Rows from block 5 of the image encoder, named by matrix and row number. Rows with one number belong to one attention dimension. Each number is 128 + 32 x the weight over its row's rms, rounded and kept within 0 to 255. All counts start at 0. Numbers have three digits each.
# q: attention query, key and value (stacked) (encoder.blocks.5.attn.qkv.weight, 720x256, the q third), inputs 128-255
# k: attention query, key and value (stacked) (encoder.blocks.5.attn.qkv.weight, 720x256, the k third), inputs 128-255
q.165:081131143193151124164117158082130135071108107098119099131157118242133159121116183137142113161130131105112087162130115159152183101164052116097112096082112143138120051132137127088159076155104059178103138150169119122092142149114154166155187137090074110060109166158089118088112116149094117174117089109127142130143101153053098071085093116154147138135165118097135116095139151091099153095137
q.166:114115106099136061151082137114117124119148141117147116119117104195107057099137133000125121130094090113164093134131083122132119135078139093122098136122195144169159148105128111114153115060099109122157114077121165178085133093112144139151168125107084125090097136108118180150070167121168215126132125107115079152096134141155185156204169172099119112192087085165120084116101111097123095071101
q.167:202151122083133113176099164140198146156091144054176101169113152075125103143140067109100157195134141174144146105122091168136113096137122134189112087154119088217127166141136121078147125108123145100141155131147184175125096140124103123209112146102163084111147154059109175177167130127086141086152096170119163028133170124112126138123116094151094168167072129089112127151122155130125101081130
q.168:122141125158111163106098138086173114102114145069136133155153105054175095140118113185160099138107183127134116149085155158142160143140163136140212125103183083127123179178114093084109158175135161066194186170175134091143120161185121124107150105098117105134102143095090067136078101142113151138107147130149133076178103150131132122133144173054178127117084110118133126147072131179153132147103
q.169:141173100150131157104164122146125163149163125117131096099099128162084084152109124180112143149140067118084110089191091128103050071131138123099142137174138133134092157164137135146141188141147173103224095113101030151144134111112149149148128123135145116126114144135177119052113178139171117104165111072153085109103108149127089133148142112138146170092146154105070102070153071185148145127144
q.170:136119191109107142144143150110105085162120180109132112181157109122090170137122100071141174155120106162137130153054092122159149155146204085146156148117146119114121079093164136185165046176083093109087141125108124140095223093121064119072151089122167106152143132206141185099095164098148114120132133104123128119142140156114134081114123171178113129143120084090092122159153107103170155177084
q.171:111159048146143145169101119124090154112122133103142139135104150113136108133154111129109147142146136157134114154149108157199151117103150118102137114111099161107149111120055123071120112098121147101066148068139113149175148129089130101170125105137053093188110149115156155144073103135105135122142081105173089168123081147114151167172183114108139083069150110165083168130078109091118123147104
q.172:132122121161178053125167117121087147089117118158102128154138135153061135059095141105109113180163191122103153075100119101147126147145102111073065142073172113063094144126145107187117171166136066062173120119143166232104115154183133171116094129142139163155107160159165114172175127112082158146161110138110187157142149128106118051164090109111145143087136122145152098091107087186102134144143
q.173:107119124147131173136150071149158165148090073130106102048108105156177083166109113148133229140067183107199137100116120173142106141137078149123130144151184095160138157172124167132155174139081160122099181086113077044125102136130174136127150173081136124175178131129091101139091111091074131123147102112122123138148111110156178121109185160071129133192121155104128142129124115128150055128171
q.174:122138115112131152101111104129126136088094119128136194122156122151116150132115171142152096119098124154135144118103152070129134081125149099133135150086168131120102139152109112145204085182179117130158081114163130168137055058179122156128130102099158153132137140123132174132130109144114147167142122130092129103121120070180103124139111180173081096146144102128158103162088138191083136119092
q.175:112114162108167100112113152141083113112079110119138123168200146133092095134119159128076098119120095179112158156109188166068059166189126130159163086170088159109110080158128127153121073128161186157141085109124103075125136176111097180127064185084135136145097098177144085081083127148062145137148138068102168119081124163123072120135145122088129094104079133169164126077127145128165082116101
q.176:113158134189130128120139177089113126161124172185094135091094101082119117122161142093136171164089116150138082096090184085120180111064129079162113176112162163077032094131161153118053162103100139126104141108075137181174157154114128166115120143105121192081128079149125096146214144148121092149157121109091105127108110106125155106158065140152134140140084046073171098141152160115130129157115
q.177:084112162051096161110131166081178043158145146072083126108138150127149142143142148120131111098180153126145111189139098196115098152093108127113101110185087159123116074148150135156128062102096169167109127121091139135140157090158149108207118133177142110141144153141137128125085078116148160112118145077084151085146090121135119133131100124138089140109130104111085142161139024131165134155135
q.178:143171111100145155161135136120161132192135210122155114158128099141090106162110106109101118198056126073111108144063149165148101064130164123167143099088089161164140133074099145097101094104135159083156122102164194108111118109102089131152195148208130167187158167112143158110103109157076084153101136167107150120184123120137130165122112105057098155100147153144141143124139151113067119181069
q.179:082121150139072134146179159136126113060105120161156176137093118174078134194083137110138120159119148180157221195112132182141087117123095140114128128162071085116140169123101122121125206155133150120126133122203147137148091172187100100077136123179127071109177138137146107121130145088114131096091134101136149130159155117132132100151147082155110169117169156134122137150050164111122139118147
q.180:147096130140121194157094118124129085123062147122119152127102159133176099121103104151146133078136143082065165103117108178109117114152016124168150145153138162162148132180124138101155122104155139130151172075158120099137144171111143124071113167117074126114118044094114141083162160087126123122166137150205172195105099103168171139187071140108179132162101113116086135105181165111135169111169
q.181:145123155128135135163100183080156146123150088173164128158207142131134071162177120131141105097118160111164112110136150139092155113163118128137146069147167158036136107129131037160122114101091128152126150201081108098141155165113072081145174087185144067156172086127123139137166157149134111111123158108138127141048154102168121100142118055154114150151120169138104104122122148114141131123107
q.182:129127140104130112171095121151158154203143123139135117103106145105176149113116101167118111090096163076169122161125140093141118110039151121192114097114131148128096085127101135187113147112151031147113165139133093118133125170179081155113149082066121110097090163153153126185099100115060141126067131132172122167054148090110161179149159088122134137143119145156074169133178175142090135136134
q.183:113155148162126088156105120150139098109147168119095148112109115168174148160132110135100162126127184142165145111126085145117053164108189114073088052107126126163103140117120099135060128150140103118156050137087090095109141165153155143129082111134131087152095140184110107150124115136131118132121174124136100147159110147161120206143130147083134125127080164053101073151122186166083175067163
q.184:079138107170100143134129086164118159132135087197145145078110156156119192097137144139125162110105144134141082151170163164114117126122105199170098150129139180177126092100147154158123103171143098123129111124061075214089093136157115185136102098146082173069189077198091103141110115102117095168092158060137147143090059106120133144100114157081123118128133107130186105103119128194125130199162
q.185:148127139105123116100132104124160159122154068165167136176101080149184146033170132195177084101147093101095130083130127130087115170087134181107105128132124134026151199066117169129122073186121111166145106192132084107125099107114134136060137168161095094085104093085125158063163084105167135121137103086106108137047094136102062138093108168077149122150102149136140167145103081103175149100124
q.186:164106131132100163127138106108168174147085125121131121129088114063103104156115184174098119109227176166120078145151133064132150132094102157154136145116094093148127105109123111095167202075032168170118136134086125185151101147103089115136086134098160150095085097163132132108159097147174135132121116149125113109134108131126109180232113136138091172128122134125109141102105064183078160130112
q.187:145151186087134133102162172181059124113143085143151137105121096063093084130168107105093115116150155145069176144142120100138133110076136093121122107100162111135152136163129095130190161161135121169148200103133132179162099074159107135105126110143109125147134132069145184157200095063122112134138139214115068138158155126124124107156140141098115175173179111129191157136131137103140121058125
q.188:095134078118143139112095108100121082112095086147106068138078145112157143207136098144161115142109123122125128138163121129088161114167164108091135120136083135186169059177122119096122156024091115081123064121076098122148164107158130105137125119120149145166085090094119108138065127121204134109128105135111130122165121143171164128118165106126106114104120148130166171162201144096143132124098
q.189:184112117108155131210151167126125152112153168162178191099178086141056135089107126086139113141140148126079146127121172074138122173143128207092110131085176101138138109122158184110191163158101152118077071130110132090112102126126108101135115103193128145126156087122105117176158125169143107087124075108072167128150166156128110124140143060163106125120176160094131172173162151196093156150148
k.165:128107163140201115159109138127123178100121131119156125171123088143100140114125155119106116140144128095193148078110108109118160162133098143102132132129110161153030130150157139123123072004151115108115114189165066144057154080102141081155208129161086102117152140044134112146096124170128138129120153138175159148166131100148130144149129165101112118142196111129159122092086084110104153141097
k.166:119116107125125127153150159148113111056157079063180143117082169096136095135108166157200132092147119172067156099139105126141169162113121054157115120093110198052124077156115063130106106103119173164130109114119134123099126113190061155172156148144165152124174083115125146166101129161145195145124097112173157098155135134061143106121095074153090144137145098088113177124165142174100128158113
k.167:164164122175117169076105177094117124151103074063169162143139105131143122153168120105170089151158075139141089146115161084115106132095156075073124101133085144154158045127066112114161064123149131091128129139116102147096153142122217147176091098126114155151082126105172094136077067138174123033132210080116085112140131088099144173123159138119142151177071129172120113160075141112130099135132
k.168:089077121128160152103182168157146131068138113147116138096101097077090114127116135164152139125108198222108106117073149050195125104161078133078146127095149125086129085112110142133133120158132187101100140103107115190186094153124151153132163065153139090088107116150165188121148146123152149116138142130171068094138146124130121128114146134087150131131164114120065108136153129141117177138179
k.169:120108097153110154097099084120156063116102069143120097134113130133141107098076132104117153134103159160081115151233162125123165109153165163117140101108133103170173129088078150147153123125120058144140104108081152107117122126149126125144154179143120120128164100084157133083125155118196095060172107248147106166179131163136131114138154155120096143134157147088163174215141101085097120122091
k.170:098130117123126140113174120115131139113093112098092133116166170113134110159136099114179177132157121165163155075094204119141064129140095104177134083166156101185085128075126112140190158113031064141143134171137110153199175094089080112123135120068162115066136153123112134187119134143094168118127149142147198146087073146129135174131160127111169090180084133138190153142123134097108072065118
k.171:154120147110180080102162144169142142116175134142120096114161133117139083091171122192099097158144157106115145118082109134105181154142094115115068158172115142168100135144134188107155170153153129117171128123113146150082145148115168142102123150165148105106083158157156119155091103098129103207131169120106110116197101167109205189111141173122127156119118124149177102191057090117156075188132
k.172:113122088185109118089167144113153112150146141122125123128130129108105119184122123152086081110121125141128124096154135115165155045037134138152136150094136093077129145134096100136122162151157115164087203120181121168098073113065138139124133143056134136134178125137162155135079142100110142138143091141135095129122155139165172126100075111145100100068139096136065125131073113107097225158058
k.173:120077125124138127108087112075135094106112071126166099105185177143117103140141169120093118096066101100144119132172113127130172131096154162143134156122097182069148055127131152169125155117154131121184118159119139101126136139119081080133141135059103119146066119167072140168127155131130122099100117128121127130140117156172170182104117086139102107125126113120111135071130108164103100175080
k.174:175118118155105120077133145098117158087173108158095130094127090083108140099145055126127090115126065115102130173091169086140138107117121156198098110145109105087042098145124118088174144128145130077089164201098216116119128141111090148121088207188163116124099088151127134076139126150164123109174147115051131093140124107169058107148144166081148173078075144088132169110192156121098159155128
k.175:101152157103170128104169117147101178135141150107153144150112113108124133118109059123115134084121115059141136103161102101109089147098101150118106018107165109134206095152072165154114212134103101197169120224116113148108113132164140120082136115157108074154175135096153167124171108139126115125152144071077164122113135091114120114109169114138101127140124113112118165125095167139152129082148
k.176:087129092195099179102095107114155140100162189133160146101185111110155128107087134121135139165166129112132084114090104101178145078068145125166148108115130130145090129081085106086086062170117155118112104104109150123149140076019138113152115166151135181115105106162109150039083132145052133135169136143079172131136199168154180095089145173131110125098120147085099080076175133179091174077111
k.177:132139128145137075174119087089139134103129098104118134084105160177171078132118112113082130172122096101146133102125133169073151199141134161138137121161128125103123124165207097094063098200134085150163127105158112145141087175167131080076103185152097097172109147092151112137142060179142144152162175087112141115114064119125124109119135154173128105088096110136129217126150204122112024142141
k.178:129163061150074173186119114151155172146156204166124147090105123143133136106092086161158133130199085138131078140135088130148119175106168141172165147135142132137106151153143176150174128124114059118098121133097098099113171153076193099159187163111150102093136109140134144098121105144146102156098118141062080132149155108133153108146106097109108106165134158158120127135115129119131112080136
k.179:110099148076067091074149168137136182104109112155116160127137101065115124125124108127140141141064119119141118186154154096119057153087108156096136154079140110092131125100108134044170160173137057132142123183140188192063095095160165121137132085139133160178138098118128067151148155133130138189073140197141173135112138159146095153161075156142164147143129183128157080084149147126120140167090
k.180:091085116112149117195109124127191078150172124106163067123147139149137117118166100124148073082056140082095134100150148163178119111109164139155141160106039105122121123073146157128083095137158166158117173105117107117164179145161169137135148103130143049102133071122111098126164109160115131093148140088077118136104105101129110102158062146177134068138149117119098144212091139135165112136108
k.181:115153149164108149156099155109088175104141091132121106132111118139125130154121091142165115162135123117099128110161120144095146073191114132132163098157130123116118150128159151121146139170188184121116080129123107056189119088057145056158117168121132143178125154163103101078073116129109108134097145129132159121121067140173129149133117142052128128110182087154113171158101145151147162133129
k.182:120121120083133083138180107207153103104022126157148134156122123151160143085155141171113151121133122147109139166129101199057108157138106140161058131148113144102142136189147140153126115156152193137071136141151124142140180125087135197120088094151135142185108109068141164132141126092157132097152156119147143112114127093145135153163157166142100128129139122178132112167182062109207098102174
k.183:165113109127134147070099080106118122106081134175151090134077157161105130172160111152205196093113139142141131122195120133120153087135130118140125129171167114143098148134206120170084113148125162097147168105092111135039142156125107031190129136195140115129210111122115143145154112100155087119149092137194146109073115137164142113163136174090111132169143070132169127115146146133096092127161
k.184:133112149120128173145113165107140090094121145112104118165108165127104122139122126086140168131083182105118113120125130165132074165126173132086068111071166122134137155090118133124113097128097102121088116107178153073176148128058184085091082125054120111147074132042126116096128115138154099127071147122085168173100160167130121101092112126082111175076185082065150102120168160085118201099102
k.185:119095122077099124128099155160142088174119167104145120150147062097091131137136148164054103124131164092112141120109147156119116138143095151111092115112110154177130145201115140128085184090166096173133168127134102177143167128160152161073132103120133136113119131152128125123148150113134212126194151079159092152178155085134175096126175161131139150139109130094104090184088161168101164095088
k.186:142140118161048117087153151196101106160062122100161126106150098099204093120162163124132101122104123119100082147139092184164128169161141133169150108205103091093168106148119131119184156110100169077140120090139153007166110114146059134106074146125127216179057155173153123119112150120106142120114151110111138149146138130150116109096139146105116134152139128134115149121134087170109099101170
k.187:174164103133092115152098170182097096118098122124084107095119091124154155204085075139148117161121093194121134143148146149124106182156118102118095084103160089137107103191116124138066130155170142137122199093113170099111112121146148164127169100110112128095151159101106129213117132100111117127071082079176110133081125103151153145072094106099133135165023140124091139108122097170135195131193
k.188:120112110100104140085136082124071136138114105113158082175158108166090094120109151121080128093122157162110131166145079191115103127107144169035105111126093105082153154136182074166097124151144112149146138080158153065125110141136089203138125119156154106127137070158103178197143146177125079061088125147127164115126139115119134166123161092173137099150133144114171127105094119118140131167127
k.189:062126114093161129109086132174134185125145172090044146198114105114182118146123124153165182115105131151112088179120180107127117127148156100119134102164153163128162154101145107138159066138086150136141115164167180109166134088146080135113114128135099079127122128176123109108144199170099125159066107171173120109138116117075090133104147088189112039145114112126106111129110103085138135109088